config.yaml
model: "CTC image transcriber"
image_size: 32
arch: "resnet"
activation: "relu"
kernel_size: 3
widths: [64, 112, 192]
init: "torch_default"
optimizer: "adamw"
lr: 0.0015
beta1: 0.9
eps: 1e-10
epochs: 3.6
Rows from block 12, named by matrix and row number. Rows with one number belong to one channel. Each number is 128 + 32 x the weight over its row's rms, rounded and kept within 0 to 255. All counts start at 0. Numbers have three digits each. After the name is the row's rms in percent of the matrix's.
# convs0: first 3x3 conv (model.blocks.12.convs.0.weight, 192x192x3x3), inputs 180-185, a 3x3 kernel for each
# convs1: second 3x3 conv (model.blocks.12.convs.1.weight, 192x192x3x3, transposed), outputs 180-185, a 3x3 kernel for each
convs0.20 097:093093149103106162134135178166091139175147138153176134196156118153138128135134129102139130107137110114132099187149157234150174184123150098110115113127140102125124
convs1.20 093:108079105126098096140095084135130162114120151138151183204164151184164142172168126171156158181158134173153138040134117043147135067155130048060113056080129089092131
convs0.21 098:158179066157212094136240129133102126126112123109118116084100150166147136182170116151128141143127145126115140129129126115120135125132163126126169108139159073109132
convs1.21 111:224140117218130108234121114141150127144155130158159128146174128138161107147166134148174161140146141145117145125098141096099148074100145154109152148107148144112144
convs0.22 100:131115111132113116130111108194180162178177145177176146135100141145113137134101117106117139108133155104129142134135115125117121089103101136101118124116129112117135
convs1.22 101:126166102119158103128168086117012157116000143124000137124086061127091075127114089132124125127143115122146124149152126154162125154156133082167087090163096098175100
convs0.23 099:121132129107109132100089133109113069116126057124122054139109110141078115145084125097083121106108121124119121068167187080169186083177176142161115135169109162180114
convs1.23 105:000160130015180132018167139176156149177148143175153154128134157115129150105108144072116109076130107056120114129121118125117117130129138154087166148092169144099188
convs0.24 102:109201129122194112109203094129132076121124094122131089122066171123047167122060137124076110111073119098071139066146147066147133080157134144165120139159118135154112
convs1.24 100:150133112137142119140149125172114115166107120174105124113135122084094110024056122068102139067081152071049146109132122140131124156145133182095146179120143183125159
convs0.25 097:129180141111154135101115112057114101079136108108155099137165163155159139151139129107066123120077130134111141083121154093143165080129168116103131111101111112103115
convs1.25 107:132109136120115123108111128189133142185110140188125157156166141137147120118123116101128106125157127153155126092131139090126146080117140115110161118105158118109165
convs0.26 099:134125060174164094154164119141159107136165112115162139119115099140101089156153097104082171082028159070020168141151100128143141117145132145192143123170160058109131
convs1.26 096:133133130157137135186149167134076110153109134186108150197180141205173124225172118088168134037150136038128167105110144122131149148131146153100117149106125188122126
convs0.27 100:123098101132111096141118123065105144075119158094136151112108115137135109146136108157180107139162098137167091146110123150099124136097140149129137125113126114097116
convs1.27 097:088068150072098158071119176159126158162135163164144158114152122135169122141179123221122111222121107238124105127122132139124127136130129034083137042090132051088144
convs0.28 097:103115122124115139123123127178167137182176136189162134126109147130123151129109130104122135109129154112133151147134128122128102077114085140109149131118154105129154
convs1.28 106:112162117113154102117154096129011168124000150130003148119089061105087079114116086130134141122137130131152135142160137157165141158154140074155104079155108080162111
convs0.29 097:122125116111115145103122117110122127089111112077122087157128130142128091134167112087063153051021150066010169106206177106181161138151129109174166074137144044104111
convs1.29 095:065132143079134151079131153171110117154111134153117148199160139187150122182148113098099148118098160122084162067121097092130099141161128098072140085091132101104144
convs0.30 099:146141150146144181124122194144073097129067111145073111120129149122142148131128134096130130086126123084140120147168134129165140101176144129135126110140108116139084
convs1.30 100:132125145123140136117138142063137129042123138027116140088136175103136158099151147159122127150117128137119142111178153126179180136177175205118117195119106195120103
convs0.31 096:137140115116146161099147171182046007175052019172022017173151143137107153121109147104120135122127133125121129116188130123175129121134102136114123145125137138119133
convs1.31 110:130129173137123155142103136109156173112126155118118177176129117164119112152108128157116119146118116142128121124146141154168139156149114102148121102153124106161122
convs0.32 102:144138140169157154150126124162098174155105148143115114092077109067108119100172139058059138068071122114120122127215128129159109105095096174161147131101133102070097
convs1.32 087:133172133124153126128165122149126178127128161132139144159122091174107091192122116128066115128070115149036101083096084063126100081159140203189117189150095191138104
convs0.33 102:093071104059051082083112152114087110095148118116175123155187108098121076085068028137116156162155172114121161075088107119146131172158159155100082186164157137159163
convs1.33 093:184139135169117138131111128173133149160152194145139168193169133217150112184131084064097129082090145151132143052134118099142113122124100094130144097119111107141109
convs0.34 101:167161112157120103118085119144098100165102113172110141104153119129157078135134065048021147048083165065140182102139157117160130133184105000106112045131091111168123
convs1.34 089:165143104196137096174140092153136196112125173088104155166177122141133070149143093093092140097122141115150131184130175163106155120105110107095158117101155151101151
convs0.35 105:124133125136147149101135140165195149162188132126162108097119060148105084143117105151129141178124142160091128163167142133139136096099106121123157143144163082096127
convs1.35 096:141128144128124139099115129135082079164126117162093089176149119158165131151167130115171159085151145095139157095138121107158137087109089067119138075122117071118121
convs0.36 103:135122102135180142151202137052089124085102124106135108122085100119092066145156117147131121106049093087026107098142141121147155123142119182169163161139137120096115
convs1.36 083:174143133149132129153145126147102145126105138132109128184163144177134124157141132147132149123086125128057127071111100071126132083153150163118121143103123162110128
convs0.37 096:133182137109140140099098129118171105138149088137164084150086137114068126086074117139133134132127140150160147089121204074135210071150181129152124104144123132146114
convs1.37 104:065161131084169127089159127146171155133154135101141123169148154161151146160131136080108125086110128104128138093123115090136124103132118146078155136081150131080143
convs0.38 099:139055130125065140125093122131109097132119079120121075169173128168148123145108150101101124092088101105109128091153175110164172093155151177200119151172107156157101
convs1.38 109:022117152068155152071151138133123139128107136127103140172150150161144146171143147142154126132134124109103117154109118167123123176124150195154148186153143182149161
convs0.39 098:113188112101175106093127076142158154151173164158156140115085138116115100128149095086008139079008177090009176121121123128110109130129124099122127042054102049072117
convs1.39 094:182180151164184145178189142186142161162111157126089149125171153124172140123154135112120153121117137119079138163164146163155133147163112221171148203162135191179140
convs0.40 101:117122120106128128123133133184063139175058131171043129145135142147126134126112123109108149117123154125132148108142125121149089125115087134131126147137122151122134
convs1.40 101:147169126162165122152168118126167152130137146128126149161133079144110073129102086140140120136141112138143119143136099169154097176152098121184094119172093119182101
convs0.41 102:167118104170129109167128094219171108196168111192163093105103104123119123128114132108142112106130129101113139192163131164179124145129105150119144135119146101108120
convs1.41 128:148134133148133129156129132058122118049097113052099121096104139077104136097099145132146127130148126134152133143136138152143148141123144121120152118119132113126135
convs0.42 096:139090083117109097116130125111106119113123114118122104148161130147125137136102138050073129067055120057032131109150147118164174144170171139164112144157108145148127
convs1.42 100:026082163051096157057085139163102117150096124146105143159145135141160132144162129146118152139085161120079166111150131133145138148150117129133157132147155141165179
convs0.43 100:157068086152108162169157183148146115144139116136129116137135120131097097128093134157146156115093087087055040090103139132137179125124148165192144141171146122116105
convs1.43 099:099143148138156149172158146138098147123105167108095160206183148184169153152135137125160143059121129006069125116062116139085127149128150247115129230109120253126144
convs0.44 104:218135115202126132165117130082134064090127062113144059094139155118132157139140169093133151060141146078144124127210134107202143086199141141158154122132127122112112
convs1.44 088:094181157092184135086189136158166146123146135119142135082139149081121136101130121204104155199115163212112168143167084126140111129133137137140127151123108171097099
convs0.45 095:165129139166116132184133119136186127146201130121184114147117107169120103161098091142168149164189132185178127129099157145101134155099134116073118133103109117082097
convs1.45 112:145146140118140136097143150123142124136132128137131150108114091095119093068120106191151125199158121208169128121124109152149133145170161093166136111172133120182142
convs0.46 096:125138083146130086164117101095163100108173121110158142101131094103133094114132119137141096135149090154164091130113051129149039148117024109116114138126128132135108
convs1.46 105:181141103185138102178134100130146111121149115123138125167173109174164108176160111124157134130157128134161131129140033133151044143145041116148149115141148108129152
convs0.47 096:122206151133193130113129119124134067148156086124138082124091156138129143126160127080053101089051176105095190110113149125126136101141136100113109057072087114116123
convs1.47 095:192120155177126131199152134159119121154099123112075130165164153148145142134132167089069148075077142105060139141144172134125153139119132225123141208125130200127134
convs0.48 094:122182126110142114125084093137163071147171081127136060140138102108140107099132113088037114063026167110069188119122133126137147093136139075085120032053087097135122
convs1.48 097:168110151171126132180149134197124150164119130134079131194153150146137133126124138059057143080081146092105152152130153150130142143137132222112144208124157194132149
convs0.49 101:148137177134119154132117155112115096118137113148159131112070071150088102164115115123118127144140139141142127120149143141150137141139147108090122080065154079102162
convs1.49 088:083082144077093135073094138129119137142137148171145167148151125150155131159161122176174141161169126149166129085157116067116109086122113046076142065088131074096143
convs0.50 101:145076120146088157128098145135148143135143136118121131115108052164089063165097101139103169128068140091037135136164144109158155095121163137176135130182121118155102
convs1.50 090:022114146041122136040123119144125142179165183167140153199191175146155141135148148137127164104099157070045160141140084175157087166141035168124148181123139194123130
convs0.51 102:134161139129144127095088114139168112148160115137128107103108085135127093135130116065058070050025117075082171135088152111092139107117114018020125017021107103120125
convs1.51 085:205150135186145120197180120162129141117102124097077129144167140116145121134155127077057116092075122092087128146116138118096129074110115154119126137104118145132139
convs0.52 101:137152138172156152156151132115153104122157135105140140058060106097098131125095101105113103111126121112111114141153135137150135114127094126154101146160103129158081
convs1.52 092:197118124156107132157125153130144147165141148151133160077132153066125151046106155087166145084138148098144155094101138100082121061047109185137156161138160162152165
convs0.53 100:163158170167146150163135130045106150071123149112139161133152132147172138148183144171181156137164144144192142146136148141133136163138138207178141208172132221187113
convs1.53 093:114143135105157138081160161125142129107135132125138147192149121187158121205146101227117134236129134255155150108144108129149098122162123116136124117121118110139135
convs0.54 096:140191143120181168118174173158181029149168043164174040166142101139146125128154132111112133119138159169161171140108153148093160184098146143102152125101155146105148
convs1.54 107:138089135152089143166079147110127106118119109121123102164154138172152136165180156155133095141140102155143121091129231085133231111147217177112087167125091152122096
convs0.55 102:105123116121113132111121154146151155139156140134154134124068069169089078177086077132155142137153134132127104181116144136088101123103120165115079163135112134080078
convs1.55 107:216132116204117130210112135077111119095113129128119152079112098077122106085121105086141156050129148033133155064118133075117136082111153167161133167159137180166149
convs0.56 101:162070136153073115153102126142115108137128092132146084163122133166109109178111094112086105124121118144140117074136167097130165105105158149190122130176119125170124
convs1.56 095:005103132044141128054142122163130146128104132104097113145140148157156138139143139118120114100108111082113116138128121133105106138113115183137138178141144167149144
convs0.57 097:079091081115166149122154134102138106089151108108162091132069089098076077126149083161150146102046126096037135124158113106153168110130137173137151168138145117121108
convs1.57 095:145139133132130125107118164135108136150133133179154140186154142175120114155134136052119168056081156073042134062122118078139128096170131146105134139117145164131157
convs0.58 098:168111148172121144137098110155173186155160182156121153093126144124130156134134156144115137172139139152141126192139166159096148099058124099139144100153165106162145
convs1.58 102:105133109092134130085138124102183143099178175074145156140133134125129147143139170141106146130104140110116143115126107120125144078124115118096089124103109102105107
convs0.59 106:131108117148110133130113120154153196134158201123145186130084080139094092148083105128129111124131117126129103128182129145167134097086092119123106133139115136146111
convs1.59 087:138165156118140147106142148088107110157147137100099133139137179124159178125150178092144145084147143112151148140127090112114073070071048095137133110147118109161128
convs0.60 099:118182117124177123117145108119144114132150122113131128116027123108027144113038134118123107065066117031033131133125165137134168102127158063065120041049125046077136
convs1.60 103:185117132166125139167131147129128164107112160108103148039096149044073135015042147142112167138113148127098129133127162144135142142133125145123144135118139147121149
convs0.61 096:095223159125210117124169094140169030167145055159128117084149143111153129122141117134117140136140176151162190144141162164157169123142139134107143109106138111140116
convs1.61 105:239100117220090113223092113147151155148154175133119147130123113119108119124102141100140163114145145124138137124060167111072168098060164196154135173114116130117126
convs0.62 100:168188125174185131162166113152160045138158046141144047098082162119072158141037156153155136148163133129152138123127129139147135157165147108130113094143112117163117
convs1.62 098:132115142125106131139111135065124092080121097103133115071113161069112155021106167163107106174085110177085120137097149153107160166116150178095168169102147153134164
convs0.63 099:125143136126126131123111133160140104181163111178154109156159098148154108145156109098060134122090155128115150108143154137142147138139153134122135121128137124131127
convs1.63 108:171134108154123095132110100154142120134129108157154120162144119153147108144141100033073099073113118125148135039069113056068124047094151118104148122104141110105139
convs0.64 099:136179113123170101096145109153137097159149112147155106104047152119078140139091143147137138131133146123124136135100162105096156111106160123094128139116138119109147
convs1.64 118:222142113223132116228125114102133141090133139102147132070103137064118131072125145103114151099106132086099129122056165104050168090062167146123155148131148156133152
convs0.65 100:126188153109125127120100129091133067134150086155178110181153100156138096126138092162151129174166123183178139134146161154133159133145171196162123165148126141151124
convs1.65 106:075149136078149135083140132162158120149154124136141129171156166166145137168143142167136128171128131203137130073160129098160126103177141119130145114123113107124114
convs0.66 097:126073059137120127127129092122128131091109130081089136113079081111059070122128126178140172112061127083023109128144100123153149120138147145176122159182127129158094
convs1.66 093:112130133120138136109128141161159135189171160206166139231171137205149144178156163094120143092086146069033146110122087137151096168176080139140155147144146165152136
convs0.67 096:125172177140138154118080111117129107118139088133156068145119079121112101110149119111037068088028079109068120108146163137145167144104147146134129125118114119131088
convs1.67 095:143113119118121117110117124111094127108092138123106135164135141159133136147109128031060119049080130056040110079114098087123109112135135192144163176144154171152168
convs0.68 098:125162112134168115125150124159147059171119075164066062097012130123036115136046125110100117094090116108083130149110133126129131117120105132131145137127146122122115
convs1.68 092:183104127189114137216140146146117151156095147121059142161146188128150165085131153125126134127116129098109146169104164178079161171072143213163147199157143192171153
convs0.69 106:151200134147164112147141106113093107147109124170113131132152119140159100143162099083030130089069128133104144112143164138146147110147133041117151048121133074129132
convs1.69 099:207234052200215048186203058159142157137122151128112150132136114106107099137104095141143160148166147151177142157142137139130137085117130112157137110143122130127114
convs0.70 102:177107172154109181155098190140144068144136069162125072113125124110128120136140110137145084147151081159151096130139114127152150141143148155113137125092139118101122
convs1.70 098:098127163086134155099142153102134121087119131096125140097127143122135150139147144206137083216133070221159082094151166107155175105157176132103155121098140136114134
convs0.71 100:090131107107127115111126112165182136161205140169187125122081158147095151138130148135115145132130163120142156141119145129114155094098110120124153118135167089132155
convs1.71 103:101175112093170126102166102172000164179004150175019139117104075114114083106139101117121149109132141118149132156153158156162179160140154057155106059145120063159104
convs0.72 093:117142110133136111118139098195200207198217221180195212147113112149127124128102116123117138144137152136148151144127142130104170112118149115132146112139156088117156
convs1.72 119:115151116111142119117153102113012160112003146118014144120121074124131080132157095149139136141133124135143117150138140156151153152130142090138091090142099107150102
convs0.73 100:148150154157110128127085103145152079133149095136144123133151071115153072105157080058002126097053185139135224088119136097117111092154111000016115063083118155176144
convs1.73 096:190126131188109116176137122175126157146115145125102144212144118163107089177127097039037116055071129082113133156156156148132140116151133151112130148116140149107143
convs0.74 101:123145097140137098152110056120133102152144111150125100081105073103111086130139109142161103156174085163176073138124095147136140151104111117121098128097079127092075
convs1.74 105:119134120129137115129124115132173142169180142156175147143166087129170081132184101205140125185146129202161135150145084168161097116151103053150139059153136075146141
convs0.75 095:077115140059096133084124116079091063111119073131136077174165167135124143141097147180155156160161132165169121137139159175166161153162165179129125161127114161156118
convs1.75 090:052171122065166128064167122125140151126129152103124123149150196139149190144143158104068101122071109148090116099173151107178139108176137098120126086119108085120089
convs0.76 100:150122135153083129133107115123120084132106073111104098148194106108156086074087073099093137126140144181171194127125121157154136140126110090103101125124145141142159
convs1.76 097:137151157125120153110119146138104188120109171103083131180129120163108097159102081089071094121105124169155142117158157131137152117131152121133133127129121135142102
convs0.77 099:142189139153159128143118121134137098154144115148148109126141061120157056134179074063017146080054156086079159119135138162136142161121114026073132028068130066110125
convs1.77 098:191120121200122097224146119172164163143157171134133171164137098137136089178176117102136143104159134121164127141123166131119170095121160103106167121106159132102153
convs0.78 101:143186133139162132107129141123138142096141158095153168081088162121112152134124138123106142101097141077087139137124156123137169106137162001059137000035128011071153
convs1.78 097:144121129134129130138133123166103144165103143151105143149160132140153126119131125159145150148166138154160116144131120125126088113128091056097119072100125091099147
convs0.79 099:114123115129116110132131113198186171197181164170172158132113137150123129143107134122133147128149146129142131145140141119097133082104120147124150135129149121119147
convs1.79 113:110155101107150095122145084122007149124000135132016130133103054129095065130117075135130119129141108124140102133128128143142121147139121092150091091143088092144095
convs0.80 103:150141123175128136169115125154059157157099160163113151124122110149144136163127134134119140134139142120140135154157146131154159099138164104134121145170127140182115
convs1.80 099:068135119082138114086138104114153142125172176113170181109136130099132137096139154133135134113104134096093138161137121156119129118107109117094084111081103100088136
convs0.81 101:150108053156175092147206125157133110159133141150126134100092130115089119172171129108131139101116153125119137177155148141137134144142129126134157132134170113101150
convs1.81 093:182151096176146110203175116122114143119109127151153160147182116155158103173183129116118148107125139124124130070130153063152181095156174126127114110131130114142134
convs0.82 094:132073094130092112139142136138138128132162104091161081110098112128080112126089142151167129169117116182114166139116143118158160129158153106124113131146130136114150
convs1.82 093:199162142190123139195138146151135127193159186226179210120142118144158129152152125103142155072139153088118153065144128092142120134144119166117148169135141208150163
convs0.83 096:105188119112169112114153099143150128130160125134176125144062154162086149142057134153151148162150158163145141163091177128074187130069172132090116136110116124112119
convs1.83 098:255152118234137127241147135097129142105145143121147137111098082102083076106074083084126179054129161071150155148065163147099169103080139176135127169131137169123154
convs0.84 097:130117146135105140144125138139126064137142048159148061060091173099103159104080115110158161117144149126150148182144163165131145147134143155121134150115144154129162
convs1.84 095:094143151097137145090134162159144168148131165155130162099152124074133102043115096150068111132088124121080127086189132083193121110198136119161185110167176116182178
convs0.85 095:122170136126155131121128105143154049138156090118135082160197089131159095104133110111017124097026142115038154107114116116134130120116161095117121041078105045077108
convs1.85 098:160115141176129149179139134195109152179105145154087141190141150149114135132122122088091163084106155099088159136151137150167141153150141214080139204104134193119135
convs0.86 099:122147121142161145157158133156176140160184136149163136115138101136133131140116118158125151167128157156103141188167175178136124173117135119130135131137141119129117
convs1.86 106:110081118107102139105108148113093081114081070115085067124156112122156113129170133133127120107113114112118112094070104084092106064075086095104109099104111113126113
convs0.87 098:139084146142077151134064142114151129133170112131167110126079111170094097144081084133106136140102148131106152083117143116141176147115156104077106075038118024002126
convs1.87 099:094111103107130108109133104153120140160126152172146155154128131148126132157117140122152151121147146102141136126141147105140134109152121083072138103102154110119150
convs0.88 097:130149135129142131125130121155123186146130174161117162132101159120105138101095128098112174117135181133150175143134183164136162138102131134110146142114153110129160
convs1.88 096:100150130099154105098141099141101185125076155143097172166105084150111089149125096145127117140129115131136107114134137141162147160159151090180101076168118078178132
convs0.89 106:141119114149121140130092128159098137158107160158100147118126089158133154140121162115116121132127130119133119136092167157114170091058140132150140127147150099125117
convs1.89 102:121154119117153141119162139091171123117191153102175138159143156142149159141157162132100147140089141139107151116121109115109113067080051134082097136105111131108105
convs0.90 101:153067098158092099170083097108145088102153093119163113148120100173127106183153120126135124110126113121131120158091146157096158146102157169144100151119089150105098
convs1.90 107:069118151083124148086136157136161146139153150131150157154141131174160122180165123239154108244155108247167109121135141125139157121152152027126144040128149050116140
convs0.91 096:119072145114067146100079126151111108148125097129131083146085099178092086181077079124156138133175115168169106112138137106136161092113137144171128148181136136186120
convs1.91 104:084124146109128144116133120123127130135142145124154150075129140046095132054073137162166118144166110116141102158107126169128153171128137182134143175128150189150165
convs0.92 100:151204120142199100137172086133137151127142157139134151095032144113043145116043124103110113109099115101078099148115156135131116120117120117110076125099054145103073
convs1.92 087:173123134170112117162114129147118139115098122080084119057088131050096125024082127127153151120132129125109143125099142126093114096049110255165151246145141250158152
convs0.93 098:100126130113130174135131173163099123165094132158110118145153141153149154131122170099129135115157134096149108171141175148126166121116186108116141092136139078107114
convs1.93 107:102118107109111124101102122123162139130145150135162165159127112145117109144124121157101151153082140154081141057112123072108141074133125083085104106080119125103109
convs0.94 117:134133101143116100118098100162187141173177150140151144083114072126115079137103083116104138137126117133085100178166129157130110095126112115118122148149128144131103
convs1.94 093:149140142136138131129113123108064058176114093144103082132155115124161121126171127101137140071118142065119145146122088141120091100072059120135140123136125134137130
convs0.95 114:144112114162121123154104106152133167151131183152133174108122080129118103119106102124108114134122122127114107140128117142133126105094110119146121116160134119155119
convs1.95 092:143130121141133130131136124045115122097136143073110144144143171133150163130145186095113156097105147114124153127134088112111083058092037123119135101104127091106128
convs0.96 098:131196138129156135100125125132152087154138108166137102142144086154158079160185076108048130089027132099041147131083162155106173127105132073087139028087144053114134
convs1.96 110:250115104246113099251131105170168142149145147135117136148143122150139098179150109124121139126144131126150119152089168143098166095088153147128146156120140169108151
convs0.97 103:118184157120156138110122096114123130136145128140155104144156092114152108109170116086000116147062138174087163091168170138154157096146139069087139048068113083117111
convs1.97 105:130161139129146138129150131170131119159143124160141130204128137183109127198130124092116126109129131121120138145160148131150139099153135140154137121134122131135123
convs0.98 094:116100108126124145113112141107123048104141089099148093108058098099102074106173092129046162112035136104023118109147176120150168156131151168166171126145155091116139
convs1.98 100:090112134089114128090112131143099125162123132180128142190123113182114088214131103092158142092154145111147151117157134119145126117173138150159131159143126163147124
convs0.99 099:138171079151190123147203146156166067131156064120160058098084122129121102144176122142122138130100112107085100169110161138129167129107156146119134146146157132134125
convs1.99 096:255114120245119140255118171126134108139123113170135109172155097178149112189161131070161176055141168044124172072094131079127137085129145163106143151117150149112155
convs0.100 096:133136143127126158124124152187049000189071005195061013117125158114105161106116165121123119116113126117125136128154119136156122153126102146100120144097146123098140
convs1.100 114:134105143138107136147101139062126141066116139080130145136128144125119133124120147137122099128139094127144100120118140143128148155141147146131113130136112108140118
convs0.101 099:133154083128145073148136082149106116152105110171090119114155135146156136141145123109150152129147154122130141131127115140107113128080090131137153127150144132132151
convs1.101 105:169169113155163114173163125111123135112095124114106124154125055147119077149112101143138144141138140132152140144141115155154111147148116132157132128149131111165136
convs0.102 096:175147098180134114192132117164184089170177114176168106118150116106120102113126092118120117128136137134132142156162099143169098154147090112108131114137145127153148
convs1.102 112:145135118140123114148130111105133088113104084107113092097133112128131117139137110146169116142166120144177130118136109138140110139135118136103144128108135126113133
convs0.103 117:131108142151128159147129140149143172150162184150152164119091086130103131126115132118103105119116119107110104182141155178140150137109111129130142127132142137134124
convs1.103 088:127125116108133123105142144060092108122134148102104143116130138124153158122159164095137147093116132099127135123116101106093080042045037102110107088116097093118117
convs0.104 100:063110139077115144108130133101086112115099121117084106087124140101122147106126156126094081131083065126084100116089185123099167100107130149156135135144113142165096
convs1.104 103:136120124134117121137124122152111112154126115147119123125149114113129088092125094112133152115123138138124140109075100110073102096064109092085156097110161094116161
convs0.105 097:046100105061098082064095087157168099158143105150123095107070144104063154077071165090125126079104123057092144134113161132148177092131156057040127052045133057093155
convs1.105 094:145116130142115139160144145072073143079063134100051132087093150098104155096107152082047144070054124073063111165075158173078144162091137176097164165083145177101166
convs0.106 113:114120117138146133147136120133146172147163184146166187140133088148107084141099083106097122113115134105118106144143146154151143128116116131123142140133148134109130
convs1.106 090:136144140130140140127157142056089083097128115081108114124160175126182153143187154121152132100131126114124125110117084095116074049069044107115132115134117124144124
convs0.107 105:093094103128095127140116120136141149166158171152165179141133099116136133091140154097117132135139121147122103178140129209145128188104120124120120126121118117101116
convs1.107 098:116146119136152126151145139100107093113136113089124118165133155139122144132132159144059147118069138136101149068112062050087038014075026119094121133081107156107121
convs0.108 099:114186158102184142089141115062091138046097139067090135118086145115082137104111145087077094084043118099055125088131165119139194118148203113157143094138133093125128
convs1.108 099:118115145126126136121120155165133147168141158162120158161148124125126114081092123143131165142121159159081146085130100121139100150147103120103134109106131118127137
convs0.109 102:107165157107164151113152141082068162083067174090072163111118101106117119069094121110094142103096147121119169068164156052153162041140152157132142161127131165147122
convs1.109 091:137153146144148129145142122168131107157130103152112096107104136102084131080098139134074121135086118121064123136160114111176125126190141165135100165110108155107099
convs0.110 094:117125123120108135116099133168054000182058000192045000153160157118123151109135150115121117112122126129127139138165115164179124172163103161103118147088117149090124
convs1.110 109:119098131116088128131099131073125115068114118088131130158140131162112112150116121148128102158149108155139123125133128149135126152152130148134123131147120126152125
convs0.111 098:148142116148157152132180174138180090128175114132155140100094110119081108115132151102130147102134179150176185178138142134113118094121134091094177085100205101099177
convs1.111 088:143119119155128118171128143150128125177145155193154146149173147151171155162177142154144130130146138121145145025102202075163228129177229141089084130108092151154109
convs0.112 094:144164061156151041153159057063088075070076085105094107111142166122146151129138128172137167135130177106139175076174131059182129072163124115168176111155161093170160
convs1.112 095:073102122080107113075108114136115093142115113134109125106147129110142124127124115186135164183131153203153152168136124159130105149137118123110104137107101148091110
convs0.113 099:118059137136107144151124175161123061160128044158128050127132120124140125127152135162152101161154107145150095170103159180093149168099153143099078130091088137107121
convs1.113 105:103050146111075133132093154085119157103113140119099145179190102167184087159181099183140104179142094194145101048080097041094123047117148067079149076086149093103164
convs0.114 098:139127095120128114121155143179081105166060107188045104085146156108138135120112123119139146118145146100145146106140110121144104144118099131110141147128146141128136
convs1.114 107:153171144157166131174167135119151161125122150122120162140126075138122083130120098136131132126137119117147125132149106154160107161157111126179139121166134112164135
convs0.115 100:039204164088177155109182129105147046153166079174167103097137090120166107121171130124082127119093129159098148106139159135139166127155145138141154146144141149175142
convs1.115 096:213098131192095138205126147128140151126147152139147135148114133131100140137102157106110124125128137139130147091095177080092171049093165129123146106126137089161133
convs0.116 098:171137145169110147180109137170173117171181150161147149150195084132178075100123112114047151161123166160124140114101164127114128115094127059096138090134151101142144
convs1.116 112:150149108157146110159148112100120091100109077110097094221151150218143118207147109096100115093103125111117127081107080098094073079092068122105123146116105166130110
convs0.117 102:154112139147078118136092136140149110151156112141167139130157103121153087090121098061019152135117188158134165087084155087120138109135142031075141106120139163169164
convs1.117 099:153129130165137130167144137156113133143105126118099111227137141195109089190141091065083107073092104092109113117119110116097090075087071157113117169125105186155131
convs0.118 097:137134137143091089156105111131119086120129062116114099167163095126131085078106074053007143118106182131119163071089126082117128121156129017075136129146136176168135
convs1.118 099:178139143184152153167141154209127139170106105150102113227141118159115087147125090094083118073082113109096127075150151102139132077112115151106136163101125164115147
convs0.119 103:214186135187161110148119095136113123140110113126105100047089150095124152126153154124133125134146140142163135140147192109143166117160171100104129136119118123109122
convs1.119 095:149212108146182080154191086138179173112179145101170124065102128067092122086097131102122177096112164094114163148150156112117153099097146197185149177148138177138140
convs0.120 098:126187140135153122129134127120161052151162079150125093111128130121149136124143134099031110078019143088048147152123168146139168132165154025061121000071110042097114
convs1.120 089:240131117219117112224146109159146116135109137140096137091117134103110119117121132114070145132093129098119129158121165128099149109086138191129164179106140187109147
convs0.121 091:079107131123134156111123134156102092111129094101148080111093117116071104129170121131097159099028155119048148108208169103154160115150148135147142116129147108107124
convs1.121 107:095122119103121113088120127162116138170135151185153171196167139189156124214168143098141163097135157114118152096151155101160156138186156132093145124094135134106137
convs0.122 102:137125069143138080129129077182179161182178162159146139104122124108117113111108113126135135137141150134125136174152122153142129095078083140130131129128130104119111
convs1.122 106:161166118161156122183152120066091143062052109078054125134112077129113097142105109133131138128129136134137147152136101153129126164128132125162159119151144113155140
convs0.123 097:143199119150183112143173103159157077151156077142156080101049134118050120122053109171179130149155126128147127102113122128141143129113125083125116085142144099169154
convs1.123 100:157113100149109100170117114088148121080136124096136123045079132043093135019076132162148133162141132158123134112061073151083079147086059170082176174086165162109173
convs0.124 096:079065085125148112133180140120146077146175073143175080123096144125106130114130129155107135145101133128091117165159178129123162083097168135094100145134131131130110
convs1.124 112:251145121214123136211126162120126119140132128190180153099122122090121113094101120070106157056089150051068143086083164077088178059112171168110143160129148172161163
convs0.125 101:142044109131053116120033122132135127141151147141161141120086082130103100120119108105082142096078139098068140099122139111131140102126106095072113101063124080050126
convs1.125 109:086091091095114082097106078175113148168115141149106136137134133138136120159144128101082120090099120100113121133156130139150134113138109102110136113120144130110149
convs0.126 104:092145115120145125121149127151161140170202160158212176185143116152111124111112094108119126124135125106119111170144137185131126134118106116115120131129137136103121
convs1.126 102:129108131145130134157126139133040040146081061150091074145174115124170114119189126122167128117145124134150133104115104071112093066068078048131112060126111075131119
convs0.127 101:132217144175188125161159094104146055121149075121151060109063176133072169136057153095116096108120114133102130089115167088121154081145159160196116163203099153221115
convs1.127 094:110102153130108147147112150151136138153136149144126146099088129093080124047063140099140145079129137065110143136102139150081120140056096242094160235105156223127170
convs0.128 102:112171165127148108109080077109126033135150041136163055125095090139137088131149108074050085077062130139111154127101127159119147089103116143151172126146141088125125
convs1.128 092:195119134151115126146134141152130147121118149107101144168136120164125119151133116000073134014088144025057145083112124077112132052102137171082158160100132163113138
convs0.129 105:172178151131157141113139145112156000099154000125166009181148134192122135172098145128136139114143130133153126100171143114170183129184199119161135126150128126146140
convs1.129 103:108151154125156140125159137172203126144183145122166145112154159101146134096145121145098142141105156154116178133126089154128115170132128205105153225108120225103122
convs0.130 103:138131096155140103143150110166172102194203139176193136125169094114158118069115107129080142150105146135085137180175141185178128164136116114120114131142130117132113
convs1.130 108:129120117142124129139135117114106066118105055120110069130148126135142116145156120101131132094120111123143121095142108096129108053111081090109144080107131101126139
convs0.131 102:150151170165148185166142186111124079119123106143134112098117143125108143133105148122136108114135099111138097116190140114192156115204172143157125114156113115159090
convs1.131 098:118123159106132159106127166075164120050141130044143134106138167109139156116144150176132118166118130164130138125163118142154147129145162198104102184092100180110087